Weights of a small autoregressive pixel model.
Training: soap at rate 0.0045, 6600 steps.
Rows from block 5, named by matrix and row number. Rows with one number belong to one neuron. Each number is 128 + 24 x the weight over its row's rms, rounded and kept within 0 to 255. All counts start at 0. After the name is the row's rms in percent of the matrix's.
# fc1: MLP up (model.blocks.5.mlp.fc1.weight, 768x128), inputs 0-127
# fc2: MLP down (model.blocks.5.mlp.fc2.weight, 128x768, transposed), outputs 0-127
fc1.241 101 [104 154 123 229 170 128 124 124 113 128 121 101 109 101 146 162 126 106  81  81 114 161 110 136 172 152 154 110 123  99 125 120 108 124 128 125 110 120 100 127 120  94 153 101 158 136 120 155 137  89  88 110 132 143 115  98 121 149 138  73 126  90 113 128 116  86 128  68  87 127  99 124  68  99 126 164 142 141 127 140 136 120 126 124 130 137 146  85 101 134 129 136 119 124 139 110 132 126 106 146 153 147 131 109 128 138 133 125 110 143 145 125 117 147 130 143 106 150  89 154 165 151 159 132 104 130 154 153]
fc2.241 104 [152 131 135  71 106 159 132 126 153 155 141 119  99 152 154  74 119 157  87 153 134 122 156 116 104 130 106 147 138 108 138  94 132 142  91 136 139  93 164 128  99 156 116 148  83 115 150 124 128 157 104 104 122 162 169 202 157 146 148 163 116 133 124  89 127 113 115 181 141 161 184 150 164 133 141 120 103 117 141 132 146 125 165 159 155 165 121 140 118 125  97 142  96 133 131 126 108 144 145 128 121 133 160 113 119 118 153 117 140 142 123 160 136 124 168 110 146 158 106 129 136 114 112 123 137 131  74 102]
fc1.242 098 [134 119 131 122 154 137 158 116 153 109 143 105 157  89 131 126 114 136 154 174 155 128 176 181 115 127 106  82 109  89 137 158 111 115  91 122 118 142 149  86 109 125 148 158 102 124 119 106  85 123 113 124 123 156 162 128 104  86 116 164  88 113 160 157 124 160 118 156 157 129 147 127 138  97 141 109 160 130  94 113  91 182 134  96 127  94 157 145 140 135 112 132 148 143  59 140 144 141 118 129 118 150 122 104 106 108 103 129 119 127 150 108 147  76 133 114 184 135 112 123 127 114 118 106 127 145 155  99]
fc2.242 090 [125 103 134 160 147 142 172 138 108 125 133 127 144 125 131 149 150  98 133 130 130  86 146 132 103 155 144 101 140 134  84 141 101 130 144  96 133 129 145 165 123 104 124 132 133 136 105 168 123 151 137 160  96 113 145 137 137 139 140  98 121 129 146  70 134 120 106 134 119 101  97 119 136 135 152  99 109 124 164 140 148 107 122 156  65  92 129 112 112 106 131  46 131 134 182 127 123 106 122 138 122  90 162 134 125 116 135  95 143 155 148  97 134 149 102 145 118 177 150 152 121 122 101 151 133 201  71 132]
fc1.243 110 [132 144 110  97 135 123 125  92 130 117 117 124  89 109 119 118 116 158 107 103 108 132 131 159 115 137 108 116 124  96 102 130 148  95 116 143 133 109 117  83 133 141 127 171 130 124 151 142 134  76 122 177 161 120 124 144 105 161 151  96 148 161 120 128 123 174 148 146 130  97 137 122 130 141 139 156 143 119 136 136 112 157 120  76 133 107  88 152 150 161 113 104 128 163  91 158  91 124  89  80 125  96 121 143 123 121 177 152 111 159 154 157 137 165 141 135  83 113  75 156 135 113 136 119  95  77  89 153]
fc2.243 100 [121 129 106 144 110 163  91 133  93 140 108 124 168 121 146 106 154  95 133 158 107 102 134 118  95  99 138 147 108 115 136  92 133 120 115  99 130 140 182 130 111 153 107 105 104 125 126 129 111 180 128 129 132 101 181  77 167 131 132 160 150  96 140 137 121  53 145 142 135 132 114 141 140 125 147 144 125 140 139 141 103 130 193 140 137 149 107  89 150 108 139 110 123 130 133 100 116  71 144 102 148 113 119  96 122  88 124  90 121 131 101 135  93 135  98 141 124 131 135  98 187  95 111 148 152 127 120 100]
fc1.244 085 [101 141 147 118 123  57 111 102 123 122 144 162 126 130 142 111  93 111 126 107 103 144 170 159 112 148  87 122 138 162 144 142  89  95 155 105 129 165 157 148 156 133 103 126 170 129 160  77 118 132 107 151 149 142 172 146 162 114 119 120  91 154 174  86 160 119 132 131 135 122 103 150 105 140 106 144 106 151 162 131 134 144  81 129 135 168 142 159 128 129 178 128 149 106  93 131 113 148 106 146 110 110 134 110 146 132 175 112  99 129 110 135 152 127  84 144 132  90 133 124 137 147 152 121  81 139 144 138]
fc2.244 081 [126 120 148 135 105 167 131 142 119 126 115 126 128 134  94  72 172 146 146 120 108 111 103  93  88  90 161 138 139 102 176  83 124 152  65 120 108 117 124 146 110 130 138 141 142 118 153 122 123  99 118 142 150 141 124  87 107 133  98 144 159  69 125 142 104 113 128 104 150 111 151 161 115 186 131 123 115 159  92 128 136 133 124 148 137 111 132 130 112 112 110 123  84 173 150 168 129 144 131 117 108 140 151 136 105 145 103 137  92  98 116 168 138 125 180 128 103 135 113 124 133 118  77 128 172  87 116 138]
fc1.245 099 [163 153 112 170 176 115 141 110 103 156 143 125 136  98 142 106 117 189 111 128 125 104  51 136 123 150  98 154 114 151  96  88 126  95 147 151 114 117 136 108 159 136 169 120 151 135 171 114  75 106 139 110 106 114 136  94 141 118 108 162 144  87 111 133 117 121 155  96 119  82  82 137 116 118  95 115 140 119 140 133 129 138 119 117  92 121 132 135 129 121 126 188 111 125  92 135 150 107 138 133 167 150 123 160 145 157 120 125 168  99 145 126 133 169 103 159 108 128 101 150 119 122 101 117 146 121 128 126]
fc2.245 111 [109 144 163  89 106 134 116 104 124 134 119 117 182 155 153 146 105  93 122 163 108  88 165  86 183  81 114  92 104  96 136 124 138  88 134 135 142 106 156 112 115 131 101 143 139 139  87 128 110 130 128 140 158 132 126 101 132 130 125  99 105 125 118 150 135 140 144  93 130 130 153 101 123 143 163 102 168 135 101 141 191 141 131 160 112 110 144 129 179 158 161 139 131 114 117 138 145 145 128 119 110 163 148 114 144 158 110 142 153 155 114 123 109 126 186  87 127 126 159 104 144  94 133 114 123 107 167 163]
fc1.246 108 [132 128 164 115 127  96 126  97 117 138  99 113 169 126 120 169  96 120 142  99 146 116 126  98 138 115 164 139 118 126 113 122 127 116 206 141 138 143 117  80 102 156 130 139 171 122 179  75 118  84 119 113 172 125 130 115 119 127 125 147 158 132 163  98 133 120 133 114 110 145 122  89 109 158 188 127 127 115 157 125 124 121  83 145 151 149 113 191 133 121 148 140 118 147 142 116 108 137 133 118 109 110 120 165 160 104 167 162 104 126 142 113 124 126 146 162 103  96 140 126 181 140 141 130 113 107 166 126]
fc2.246 100 [147 136 148 160  98 174 140 157 142 116 156  89 143 157 104  82 130 103 123 128 144 153 117 150 113  89 102 120 118 126 126 104 103 130  74  94 132  90 131 155 110 119 121 123 110  74  75 178 146 147 137 141 145 112 100 148  90 121 122 100 131 117 143 113  90 103 143 116 105 119 118 106 123 138  86 131 149 143 143 179 127 104 181 144 119 121 117 127 115 100 108 145 121 131 163 118 145 127  94 140 170 156 149 118 145 120 105 133 172 109  96  93 168 157 129 112 134 146 171 139 103 129 122 104 128 143  91 155]
fc1.248 093 [120 124 135 141 125 129 141 156  99 149 121  87  91 129 110 157 135  89 131 180 134 127 122 141 136 135 115 144 100  94 157 133 130 161  96 156 130  97  99 113 115 116  97 133 144 145 149 161 106  80 156 138 139 135 133 106 128  78 140 146  99 115  86 111 144 150 151 104 119 141  86 128 107 100 125 120 127 137 140 124 115 148 111  95 179 121 128 116 118 138 111  75 115 101 101 130 112  77 120  95 100  75 164 147 130 124 115 150 146  98  69 128 160 102 157 100 106 155 165 127 148 152 167 135 112 144 125  90]
fc2.248 127 [101  68 131 115 181 125 122  77 160  98 152 144 148 128 125 111 158 161 150 152 103 152 115 149 124 107 138  84 141 123 116 152 115 108 114 120  89 124 127 124 151 142 182 113 133 135  95 141 136 135  80 140 128 110 102 131 127 155 129 139 170 149 133 120 122 134 135 141 160 125 151  61 144 151 148 151 122 139  93 122 136 127 128 159 114 130 129 118 158 159 143 158 107 129 155  64 107 149 107 104 134 128 113  83 124  79 159 129  90 134 145 132 111  90 110 145 136 156 119 115  94 107 124 110 116 129 186 151]
fc1.249 090 [106 112 131 110 159 147 171 120 116  92 108 137 111 159 144 146 133 117 124 112 125 140 106 135  93 105 136  70  97  55 126 127 133 192 105 150 128 178 144 145 149 112 113 127 187 154 122 192 148 141 115 124 101  95 134 156 115 115 115 122 123 122 109 165  98 165 133 145  73 131 131 114 122 159 130 161  89 119 157  94 104 169  97 100 181 147 128 123 111 104 100 107 115 147 149 133 127 134 150 120 111  83 117 144 142 122 129 133 135 165 106 112 118 104 146 129 119 141 128 131 123 118 141 114 144 136 139 110]
fc2.249 099 [163 154 115 144 124  95 118 113 124 137 155 137 162 111 145 109 102 127 129 119 123 107 132 149 132 185 120 135 140 174 119 163 141  75 119 125 137 129  58 108 129 104  92 131 123  82 107 118 138 135 123 117 150  89 136 128 115 138 141 105 152 175 102 100 165  83 149 134 144 122 106  74 151 124 108 107 144 148 111 140 130 119 132 116 111 126 131 120 124 164 138 144 122  96  86 115 138 109  80  89 150 165 114 129 165 123  96 158 110  84 159 141 149 120 150 120 128  93 116 163 150 169 141 102  81 114 119 142]
fc1.250 106 [146 128 133 131 150 111 106  87 124  80 110 132 121 137 106 110 126 107 129 132 131 166 162  99 125 110 102 100 110 134  62 126 113 138 149 117 160 114 103 139 129 165 113 143 134  96 114 132 148  75 179 128 153 113 167  77 102 140 113 130 111 129 178 149 101 136 178 108 100 115 128 140 128 146 132  99 147  93  94 148 137 143 147 128  96 188 144 137 125 127 129 159 119 156 132 131 119 129 109 147 129 118  86 176 180  94 164 104 145 122 153 135 104  93 122 154 104 113  76 107 138 125 130 140 131 118 139 120]
fc2.250 108 [ 83 129  99 106 126  89 124 133 121 101 153 116 121 147 123 116 137  82 107 128 116 130  99 169  93 135 172 106 154 123 158 163 110 147 150 149 122 103 166 120 115 137 115 112  94 176 129 154 129 137 127 175 155 127 145 162 156 141 135 111 146 136 101  76 134 128 155 176 140 128 106  99 109 109 135 176 158 155 139 131  98 103 136 171 172 102 115 151 131 124 114  87 101 131 148 140 119  68 128 147 107 162 157 125 106 112  90 129 152 110  75 143 146 136 127 107 132 111 129 121 142 126 145  91 136 160 103 124]
fc1.251 090 [113 139 136 132 164 138 111 116 177 109 137 106 142 120 124 138 121 122 140 116 132 192 134 138 117 135 193 198  98 123 162 109 171 121 133 173 164 121 116 166 157 114 156 163 164 113 137 122 168 152 122 152 167 130 147 119 113 133 124 106 118 140 144 105 132 140 116 112 111 125 131 161 128 123 111  90 124 170 162 146 117 144 108 111  87 101 119 145  97 148 146 148 162 122 149 105 153  95 169 135 168 112 121 160 146 134  91 127 149 112 129 106 153 113 130 110 122 105  97 110 143 186 141 141  94 153 113 114]
fc2.251 093 [137  77 109  87 107 111 128 125  56 132 120  95 126 139 130 117 116 124 126 155 133 150 108 158 153 162 143 100 172 127 161 152 103 186 145 114 146 115 143 117 109 143 127 117 114 112 138 131 113 124  95  94 118 115 131 119 106 114 112  81 132 119  90 133 137 167 100 128 141 127 139  94 140 169 178 167  89 125 170 142 117 115 120 125 132 107 117 110 139 129  83 121  89  88 113 110 108 105 158 150  93 111 158  95 140 124 149 140 100 116 147 129 148  94  58  98 137 140 102 139 130 143 143 160 121 139 134 129]
fc1.253 114 [170 139  79 113 105 110 116 141 116 128 133 139 123 108 115 122  99 109 166 118 112 119 133 159 175 133  98  99 116 152 111 142 116 141 132 203 113 111  88 110 125 136 138 145 129 182 158 135 130  99 103 141 112 119 126 174 115 117 121 137 128 101 129 105 172 119  98 115 167 127 100 139 131 145  85 142 120 130 147 102 103 140 160 118 124  84 106 161 144 153 121 133 149 131 115 122 156 120  83 157  66 118 134 139 116 152 160 112 130 153 154 129  46 151 154 152 152 146 127 152  91 139 138 150 129 133 129 113]
fc2.253 103 [152 111 161  96 102 121 100 123 133 168 133 107 124 175 151 139 112 149 114 126 140 115  82  89 112 143 173 134 124 130 120 108 103 138 174 123 127 114 152  76 137 112 103 122 128  75  93 144 129 167 154 122 120 129 129 120 124 105 115 128 167 152 124 112  67 144 144 126 120 129 133 101 153 154 146 108 146 126 138 142 144 123 132 117 113  94 182  94 191 134 130 161 158 100 140 134 128 100  98 130 103 163 112 176 133 158 120 123 146 141 166 125 190 149 111 136 114 142 130 102 170 118  91 118 120 113 129 146]
fc1.255 105 [125 150  87 183 143 117 132 126 121 126 150 161 139 133 139 122  99 134 160 137 136 102 132 112 129  86 138 116 147 118 115 153  93 129 134  90 111 140 146 153 136 149 132 156 127 127 101 108 135 127 130 144 138 140  83 146  94 156 149 112 127 124 131 115 144 121  61 101 199 148 163 183 107 119 138 117 142 153 120 123 137 103 136 115 114 136 132 125 125 145 187  96 106 100 166 145 114 116 131 154 146  95 158 130 163 150 150 115 149 191 149 102 100 142 143  89 130  81 126 127 124 172 121 114 121 111  79 154]
fc2.255 077 [132 142 138  79 147 100 121 148 183 122 107 185 121 113 145 137 133 137  82 165 127 152 151 113 131 189 129 145 144 118 112 148 133 127 127 130 127 126 126 112  92  83 159  87 133 107 117 140 108 131  73 125 135 160 174 144 114  95 142 160 170 114 134 129 138 181 129 166 116 135 141  83 139 139 103 130 112 118 131 104 147 147 113 135 160 163 109 141 140 120 107 144 106 114 147 121 108 137 148 136 122 163 147 154  97 146  89 135 114 103 129 176 125  97 101 147 167 146  84 136 111 101 106 135 108  96 152  99]
fc1.256 116 [136 123 132  99 137 114 146 100 159 104 150 138  61 126 108 112  96 112 161 126 112 123 143 131 134 142  92 102 125 143 145 146 168 131 115  85 147 105  91 115 170 150 152 163  98 136 145 132 142 157 144 135 164 117  88 139 142 119 101  95 141 121 147 143 148 150 126 170 131 179 127 143 122 147 114  91  88 144 116 151 135 171 126  88 111 154 145 118 117 116 131 134 130 137 106  74  97 162 147 102 151 135 131 128 134  85 136 129 122 113 143 115 152 134 145 159 131 145 145  97  71 149 126 138 155 108 195  86]
fc2.256 101 [132  91  77 130 133 110 125  96 101 132 140 148 121 120 189 120 124 118 137 112 148 125 132 116 132 129 152 129 173 136 127 110  82 164 143 151 135 115 121 142 150 166 159 116 146 143 138 121 140  98 159 140  99 121 144 152 130 133 125 135 126 158 148  87 101 148 151 137 106 113 127 123 105  79 189 127 126  86 141 138 146 145 161  86 110 123 119 146 119 110 169 123 156 112 124 150 164  81 111 136 131 120 107  77 125 136 110  92 105 108 185 115 134 105 100 154 147  62  98 142 160 123 142  89 104 111 125 139]